From a checkpoint of a small image classifier.
Model: 5.37M parameters, 32-pixel images, arch vit, activation gelu, patch size [2, 2], layers 12.
Training: adamw at rate 0.0024, 6200 steps, batches of 64, held-out accuracy 66%.
Data: 195000 training examples, 2.0 epochs.
Rows from block 2 of a small image classifier, named by matrix and row number. Rows with one number belong to one neuron. Each number is 500 + 40 x the weight over its row's rms, rounded and kept within 0 to 999. All counts start at 0. Numbers have three digits each. After the name is the row's rms in percent of the matrix's.
After each neuron's rows are labels from the 100 images, of 14976, where the neuron reaches its highest value: "peak on" is the class under the peak. Only what is clearly more common there than usual is listed. The data: rosettes with rotational symmetry. In brackets: how many of the 100.
# fc1: MLP up (model.blocks.2.mlp.fc1.weight, 768x192), inputs 117-155
# fc2: MLP down (model.blocks.2.mlp.fc2.weight, 192x768, transposed), outputs 117-155

fc1.15 095:507498497445491421571464514510539537527521553502477511414446445416555534486464464551496472543576569474451474516425536
fc2.15 075:554510506475521418486481394510518538523468442583470556517494449450413526511444490474501464532575519528500523522515515
peak on: backdrop (95)

fc1.6 090:536532458480504439510442477510501518502525518504475487453455462417547537520454452555522478503523511460441414497529518
fc2.6 110:520424492489424512493454499534546525485530498464489463487457511478472453490498485466465580500588444462473493435507520
peak on: backdrop (99)

fc1.470 108:581519515481474456531501530530518469558544527509430484440524484485579540451493506519494478503468538488530459567497478
fc2.470 094:497484493520533488523451532536516509548465543512510531468469524465546530478491527491470522467478481515441468534480448
peak on: backdrop (91)

fc1.103 104:566500405467537474511496479495525493453481500503516495436421483452553554498526486563464498503532503506452449560518506
fc2.103 100:494464545522503565537536480495535411511432510483437581507473477523490527524550514535518554507470555494556496531484439
peak on: backdrop (86)

fc1.189 092:550551461465562405553497474520497565516499510510506494407458491441571573503509457505497473501502494456473473545525464
fc2.189 089:477488525533546520457485535482525511516418510524525538505493507495478501509497545502431467426472483542466446503481448
peak on: backdrop (100)

fc1.253 099:533525422462527457496484493528485462490513492500469500436453465443535546499514464570478487481539530480493434542505493
fc2.253 098:535470488484491435507440424578542515515542481494479433451440557494493505490482465460481590530595511491480503480489464
peak on: backdrop (99)

fc1.256 101:492498492512500452564454550552512541505506554481462472449436489453584503513485475534534485515496493455437455465486515
fc2.256 101:526566555455566426517431534555506511501488494559532539458460441445511523509494477477483479473557462500448530470491463
peak on: rosette (98)

fc1.537 129:508550483474541454484430479532549539474492505516503481514484443442554559527449450525526471455470441415428492473513512
fc2.537 147:434502490470480499523579513440511489483483489496449557495491441510487554497472525532491441491533508504523468581480502
peak on: backdrop (100)

fc1.756 122:478565489510556487516472517512547551508482495530475527537489423485550555521447472529544447462447456424448479488483470
fc2.756 126:480522482492456493524588515439500485497508470529458553495491454501526531491496524545497483494501507485535428581477469
peak on: backdrop (97)

fc1.702 106:564526446478537450517486481517430518498506497508516472460476481437530538525550479554472468522502575507495469537547480
fc2.702 151:487470566500441575511514582419521431516462533496497527493544506545481469483506513473456559487473425538565518504531482
peak on: backdrop (99)

fc1.53 108:566426519518380511489490484491511423506503542417486440489546567540490461455520527486486575536499525543508477560535547
fc2.53 131:523551420473535484511496434491494517510511460490454514475449476535498576492496480491501485522494525481528531544529477
peak on: rosette (97)

fc1.387 090:554467437493480463543447520526514490531517615478484468429490520447591555493517477543510510534463566506460429553523516
fc2.387 082:493512538484585417501429522519459489528492508540567522529453496468548499503511531472448480496480492540417514496493449
peak on: rosette (100)

fc1.236 093:477513521460488489511453567556455533530476541482483530508472453409590515545466435527567449516499512425395461448457527
fc2.236 090:457524583516496521462497501512502486480533437454471525482568486537452499480522561449401505472534519552538475502436531
peak on: rosette (91)

fc1.721 123:451480480601472541539550591474437524504469548473474549544528475504566453527470512530514456520470499453484467502451505
fc2.721 145:509486550509484554485533495501471494524455507516503497571571499504491509525449467516621487475409561454525495491505510
peak on: rosette (100)

fc1.578 108:486497478486478515516494537566504506495478596498465513454470473439594573481467506546534457488520562486451481511478498
fc2.578 100:487489451501530532529500551488549537429504531477499507477419501494507560479560548496433522477522437487487484511525486
peak on: backdrop (94)

fc1.575 122:503492472501543501517539441494563516500470482548481552468417448488478575469498535567454445468525548558479470548476425
fc2.575 164:535526482434592479476436447543539504424487483537553513490471481432491588532552446497472540445531481487473504490569477
peak on: backdrop (99)

fc1.116 097:514482504501459489545453570581554511510499620493443487459476491456583508462471473545543496486478505467402443470491517
fc2.116 093:530586570481546484547537513526506537520477520556460513483521513504478495444503542500477508480521531457543507487523479
peak on: rosette (94)

fc1.309 119:517476474461497481546476564556515503503500580509433505434424466433588541480469482573511502470525532473395433495472490
fc2.309 121:563457423488459542537570537505537465493456517487471484412463515490539520471513549556466503465510499476482439540517517
peak on: backdrop (89)

fc1.72 095:483499497511512422528489581525526552458528537464530503433407505507544487510527508477459504564553488474470487480435488
fc2.72 081:508506544519427499463539508478576431545519517444439478494530442522463450495476510460510532536511490505540479552494547
peak on: rosette (96)

fc1.124 127:533434526512379499488476525502498449493539548410482429482543572529497473477517527467489567555491509516521491532521545
fc2.124 157:510556441449551470489498425511501510524494448513460534491445449514493589502486485510497454500499547482531505555515478
peak on: rosette (97)

fc1.185 092:524498510513498434522466503542438523506521537465482485445452466453563525522499485530514437568535533476432440508451550
fc2.185 074:555509494487522509448453486528580515499495512524500514526509519468444482510491507512507511464517495462512513453502528
peak on: rosette (91)

fc1.716 102:556485517479486444516428563546488502552542592521499479450475502447598462484507485529543518504546457454444471400504537
fc2.716 106:475497434424496511527543474445518546514526467529489477445472513518501501488509519556517491536512517524530501549527502
peak on: rosette (77)

fc1.627 134:531476489567441503515482554572472468468520601432495464484454530505553459478533504514511533494532491483477455477523561
fc2.627 143:482556551548502531426530507465447447536512492469524513569584447546439476527508529432505453490437473512520511511480502
peak on: rosette (100)

fc1.752 108:558446481476445485586500479475522561522491555557481504478481547458549490500444458528574525563520563456505490486561563
fc2.752 124:465509545485528563440506542427487469462489494484561504530550476498459473527529506477429494433481405547483505470514518
peak on: rosette (98)

fc1.292 097:503548435561538490568545494534538522513472506473456515462478444484539579485501523551486455496469542496538469546501470
fc2.292 114:556496502461594508492467440482519497439444497512554549482495476498436553529547519471433544450510467568508538490570443
peak on: backdrop (99)

fc1.212 085:508470531521445422570503505565470545531546558462453466393453515483545550453520503505477488537543551497519456529470511
fc2.212 082:475556536489555496437490548482528480448495529433592498477469514453519497536532533399432527505520399500507515469481477
peak on: rosette (96)

fc1.643 097:542449532540466494546490476513585520504573571444491436482494516512498492493534476452502548564473498512494490513494538
fc2.643 095:429604509506608490500502443539525550434444469514527526523507485442468554537474475503490425431500507503501516412501505
peak on: rosette (94)

fc1.525 128:559534438481561442538480495494537561489516476554499515484407447450535544502466459584510486488499468446484453522531459
fc2.525 145:454519480479514530495566439453481450490445480527456553524521466498479570523510500538496444459478538526528480576507495
peak on: backdrop (100)

fc1.493 117:553534474476558456516461483498550510509519488540508462490449464461518508476475467577511509448485402459441416477535470
fc2.493 142:456518475464522460546570499442496535513469463534484570507462464468520544522477467568525448523515533494514464557489459
peak on: backdrop (92)

fc1.220 122:544537473462544427512445550518543545501488537545520538488429435413605550509452460573525466480516447451436480485493493
fc2.220 132:498500475441495508513551441461489449458477479492431530490507477512485557502503522548523458501505557521533487586500529
peak on: backdrop (100)

fc1.307 133:579531459463542396525446499479571560498561483554529472461401493444535506487482443538488532505505448450452445474551479
fc2.307 163:494502511485522546483540494464519453533425527557474563538513444510490554499473499552524448469448571540565498578495453
peak on: backdrop (99)

fc1.227 101:546540439491550448542521482529475533493541518534495484448487505474570571507505461525504483514467533449503478553536467
fc2.227 115:495481503547481524505506586466563489533452562508524539512511487520495446465489577496458498447487449563509521490505451
peak on: backdrop (98)

fc1.497 117:501491467499492516502495565486456486543488535519517525512478446481564481526446475562464477511489473494472439508445449
fc2.497 111:524531522529459522515507536517482473540472551532476497520575523503612500512522472526597473495356537450503480517501529
peak on: rosette (68)

fc1.669 099:526454489515432502522454539540460489528494606444480503457515481445600565501462467524500511522501546518449424537518492
fc2.669 078:486532581508514456483427572500541538529516524500512527501507428515467459522527481443442499470504471493513538443498472
peak on: rosette (100)

fc1.712 089:564471442463460434581493500517486516494557550444497463387483537453568536515541478509526508556533561490503483537535517
fc2.712 091:462517530544545515489466552473500542522393542527565550529527537468511524505462480463512494459466493525494538477523463
peak on: rosette (99)

fc1.248 092:571489457473487442542480486511519509513539537536469498439447435422580547481498451579514487522545544468454412544475494
fc2.248 099:548477509503508483496447538476512558505502498516554476499459515426472412534478472512515536522516470474465469420528515
peak on: backdrop (100)

fc1.376 097:516483496504491463578469571566488522506501576510475470405453491449598508478504483533528500490520516472411434467497530
fc2.376 092:589600494465593473523476522561475506474487499541524503464483513457512527505541478536504518457492494457470468454551443
peak on: rosette (96)

fc1.119 098:559507481471481412558470507486504529552560534525409485425462447415556497489473473562523477541522526480485445520468519
fc2.119 097:508442492471524450492428494462559525519436488540521527525428437418514517533432462521484484464486494511459512474522493
peak on: backdrop (95)

fc1.159 096:566485456520467464573484558535452543555479583500501471421483530425617511477492486539508479518449578497475453510535494
fc2.159 077:515560466453573428464414508493495557553453469530530549510497470476521518551489483496481466477443510564499574513515445
peak on: rosette (91)

fc1.66 129:556531457475550432526473503484591550485549470536494485469398458472519514484474465560496526475516412449457437485546465
fc2.66 158:458513495503528518541546493474477481520425493540469578514514449481521562515466492575546425469461567510529472567467456
peak on: backdrop (98)

fc1.625 100:521504456521464440576489553524515516549522578497496489446448479470587522468488505527481484532513514508481433519472481
fc2.625 092:442561459477607480534425535447461528515484425530546557515447466444493505587491501511479488536483479517462506453449449
peak on: rosette (93)

fc1.446 105:510477495451481457540465513551535512496488571509460503425433490416575556470463514579515481478533548486432455520477497
fc2.446 090:503456416539478539524521483515510545418465514478498485446463518492497543487488540534482516476494526487473459538509489
peak on: backdrop (97)

fc1.315 097:536477453552477478523465502569459485490527555440411454428489528515554508464537509476504517509491527516469457500531516
fc2.315 091:436524424509563513476443473553467482420474483498541532527453474498507618536553464427460493494500459499462501470479479
peak on: rosette (96)

fc1.451 111:495463454610454530504507570498540494444497559398506469515500513526517463515522506518511551484489469483469450481530530
fc2.451 141:467522595521490510485546506491459491519476489457525522566533476546433527503497512480528441437526501504497525497488511
peak on: rosette (100)

fc1.129 092:511428499491488486561501510449477531515488503508564496409468496445522461521461435525535469563492513541461464481527498
fc2.129 078:517513531469496446446522531544494492538605533503491530578459555557520455454535516432507505522559489494588531494484476
peak on: rosette (81)

fc1.459 134:538546500481553429519433515520516552488515525542503475508471464434569521519463451528549485465475436438422464445536492
fc2.459 143:432513491451501510521552486445497495490478478511446546505466457513476569520486484532489448531533517510553484574489485
peak on: backdrop (98)

fc1.138 088:571455455502466457552491548550470499543500576456502497387474531466611538487536503535467510538537551511485475523536503
fc2.138 076:487507542577468480526504512457492512575477518537474504556526526541473508510444518480583514541448583544583547511491473
peak on: rosette (97)

fc1.108 130:563542456469532419520447523505539560495548496548538450485439487460559506504490440545515515495483428427428457474553481
fc2.108 153:469497493464502532499539462453478482523418493529458579525508431493482572522469489559528444487476572534548485582500469
peak on: backdrop (99)

fc1.613 093:532453431495483489526483513509487519479509538492500502425466478428564526520461458538523473530488514490431421527500518
fc2.613 106:484489482523525488471514465517470537418594427488532479531458604539447425542535457480507514521558468479489513434515541
peak on: rosette (98)

fc1.358 096:525515429498532442529502470515418516493546518513504489439415457458554577522512477530487465547563486471478455537514490
fc2.358 099:506467550544473599513536542463476389488433512485480585525510510525466441487522527527472540440474427549500444483514491
peak on: backdrop (91)

fc1.48 122:542447503546416526524545463462546462486494528388498507473541533526481493490492522497478516563523527526546474557545568
fc2.48 154:502538465473513501488582432470503488524515454480464525511480472573446552483512525523488489478482502543552518579521477
peak on: rosette (97)

fc1.517 098:533482474467461491550448545550560509518486582525468498421452490417593521436475477591520490471516516504411429496513488
fc2.517 086:532493544528483578509537563511509560469426538465494517475498506520527520490477514495505543468470542470518486498508467
peak on: backdrop (96)

fc1.266 091:560485504471489420596495510521488546564553540503464490401454464446549513488471510540503458560529543499501448559475500
fc2.266 097:472435511445481479530478553425553542519463491540525562450438442430508488531426492527521507519498482482481476496487462
peak on: backdrop (94)

fc1.502 112:609496509495475449595549463494542518590517503574463476466481541536480495378480530514514521542477571547551510548511459
fc2.502 136:501491537522449464514567500458402490553570482471476480512514521567481485482546539442466505555492514544608499526450482
peak on: rosette (98)

fc1.611 099:536483447524476499547505559541496523498519597474502500459469488502625521522521461539549513540540505424481480514487518
fc2.611 118:523541552497550462474483462481559558535550476542519498508481474492399447501498497453513527528494459474517503459487505
peak on: rosette (100)

fc1.21 115:521469467461482462565481530534538514511496560517461524417404469444570547461453494591511466502545543487423421512467490
fc2.21 121:569441451522494533552561489516520528483485497470466473468493494493560535496485499577553530502439560418461410526510516
peak on: backdrop (91)

fc1.697 118:509426491600418530538513559532517488471493615456503471502485532528554479482518502495518568508476521486494494482508528
fc2.697 145:512565543490523489466531493437446495531491446552556542563544450522435514488484510518488468436477449553527501519484443
peak on: rosette (99)

fc1.649 127:474433498577434554504515566531483492477471578463502495508505552508541454500509531524536547484474513503471518455506514
fc2.649 155:506567553517517494496531464450477488536460460531531529568533470540444507496485524512502470444426476557540510530502438
peak on: rosette (97)

fc1.707 094:508467419506460447561488510500553528531502570488470485428423452442576556502472501521493488525490544498487458564478471
fc2.707 077:513554564512518440499448457467488519574520480523494533530525504489463438517486454464496488526474487530495544459488450
peak on: rosette (99)

fc1.379 096:528460463535417481537455511550513503485501617466460447455469499464584544485492465517527523505490501477432415475538509
fc2.379 084:509554545473572442523467424515551519506434447556512538488460474441499504508441474526492475493508542527494541505515384
peak on: rosette (100)

fc1.764 108:543508448598483481503487487589464487490531558435478449469495542530563508475511499481515531546481525495483407469519541
fc2.764 096:446477444469528468517497437480504578420485467489526516458442521468463582562492472447452461523552498484507534448536512
peak on: rosette (97)

fc1.608 129:491427510514406543479484548505428471481531536462518475515546576517514468522512524470492544555506541529516552492493530
fc2.608 160:486572538476575458497509496515423520544452488534536547522496472488510539508519515514490441428488480531478516509483426
peak on: rosette (97)

fc1.433 104:483480528510500469583510581554504539525527528488494479439440530510532497439531516477481511534520516498477504484443481
fc2.433 114:498512480520496486496542515449472476544571507468485518545496462523513497507498501488475496557467545491586475556460511
peak on: rosette (100)

fc1.411 097:501476505497444486521442574542476482486498610489533479463466527451616498488512466546524512497544508482425479476509481
fc2.411 091:505521533496541506513549450436537546491502470466514529514509423459387484514489528516486429543552448507555487509473543
peak on: rosette (100)

fc1.68 097:549465460493441464540450570572489485504507610471502456418504517453614506491516480517529540529514510465461470497519534
fc2.68 084:499546564507569515503493498514502514527453494555497539560539512507487467512504499503576500519446532517526551441507465
peak on: rosette (100)

fc1.373 089:514519484477483462549472488553506484493503547476427494455472472455550531485449470556541475492531504446438427493475541
fc2.373 075:445482538450532524494470544525522533515464549517516531471468463507537556478470482471449536517478484504479541506502411
peak on: backdrop (91)

fc1.542 119:483386449573414560504514571496474467493460557468498510510484470491573513523479501569468489513519516501474406527465480
fc2.542 140:476538540520580498493484530481475530525446481545537532546537506454521546536469478516563468433390506489506509484505440
peak on: rosette (100)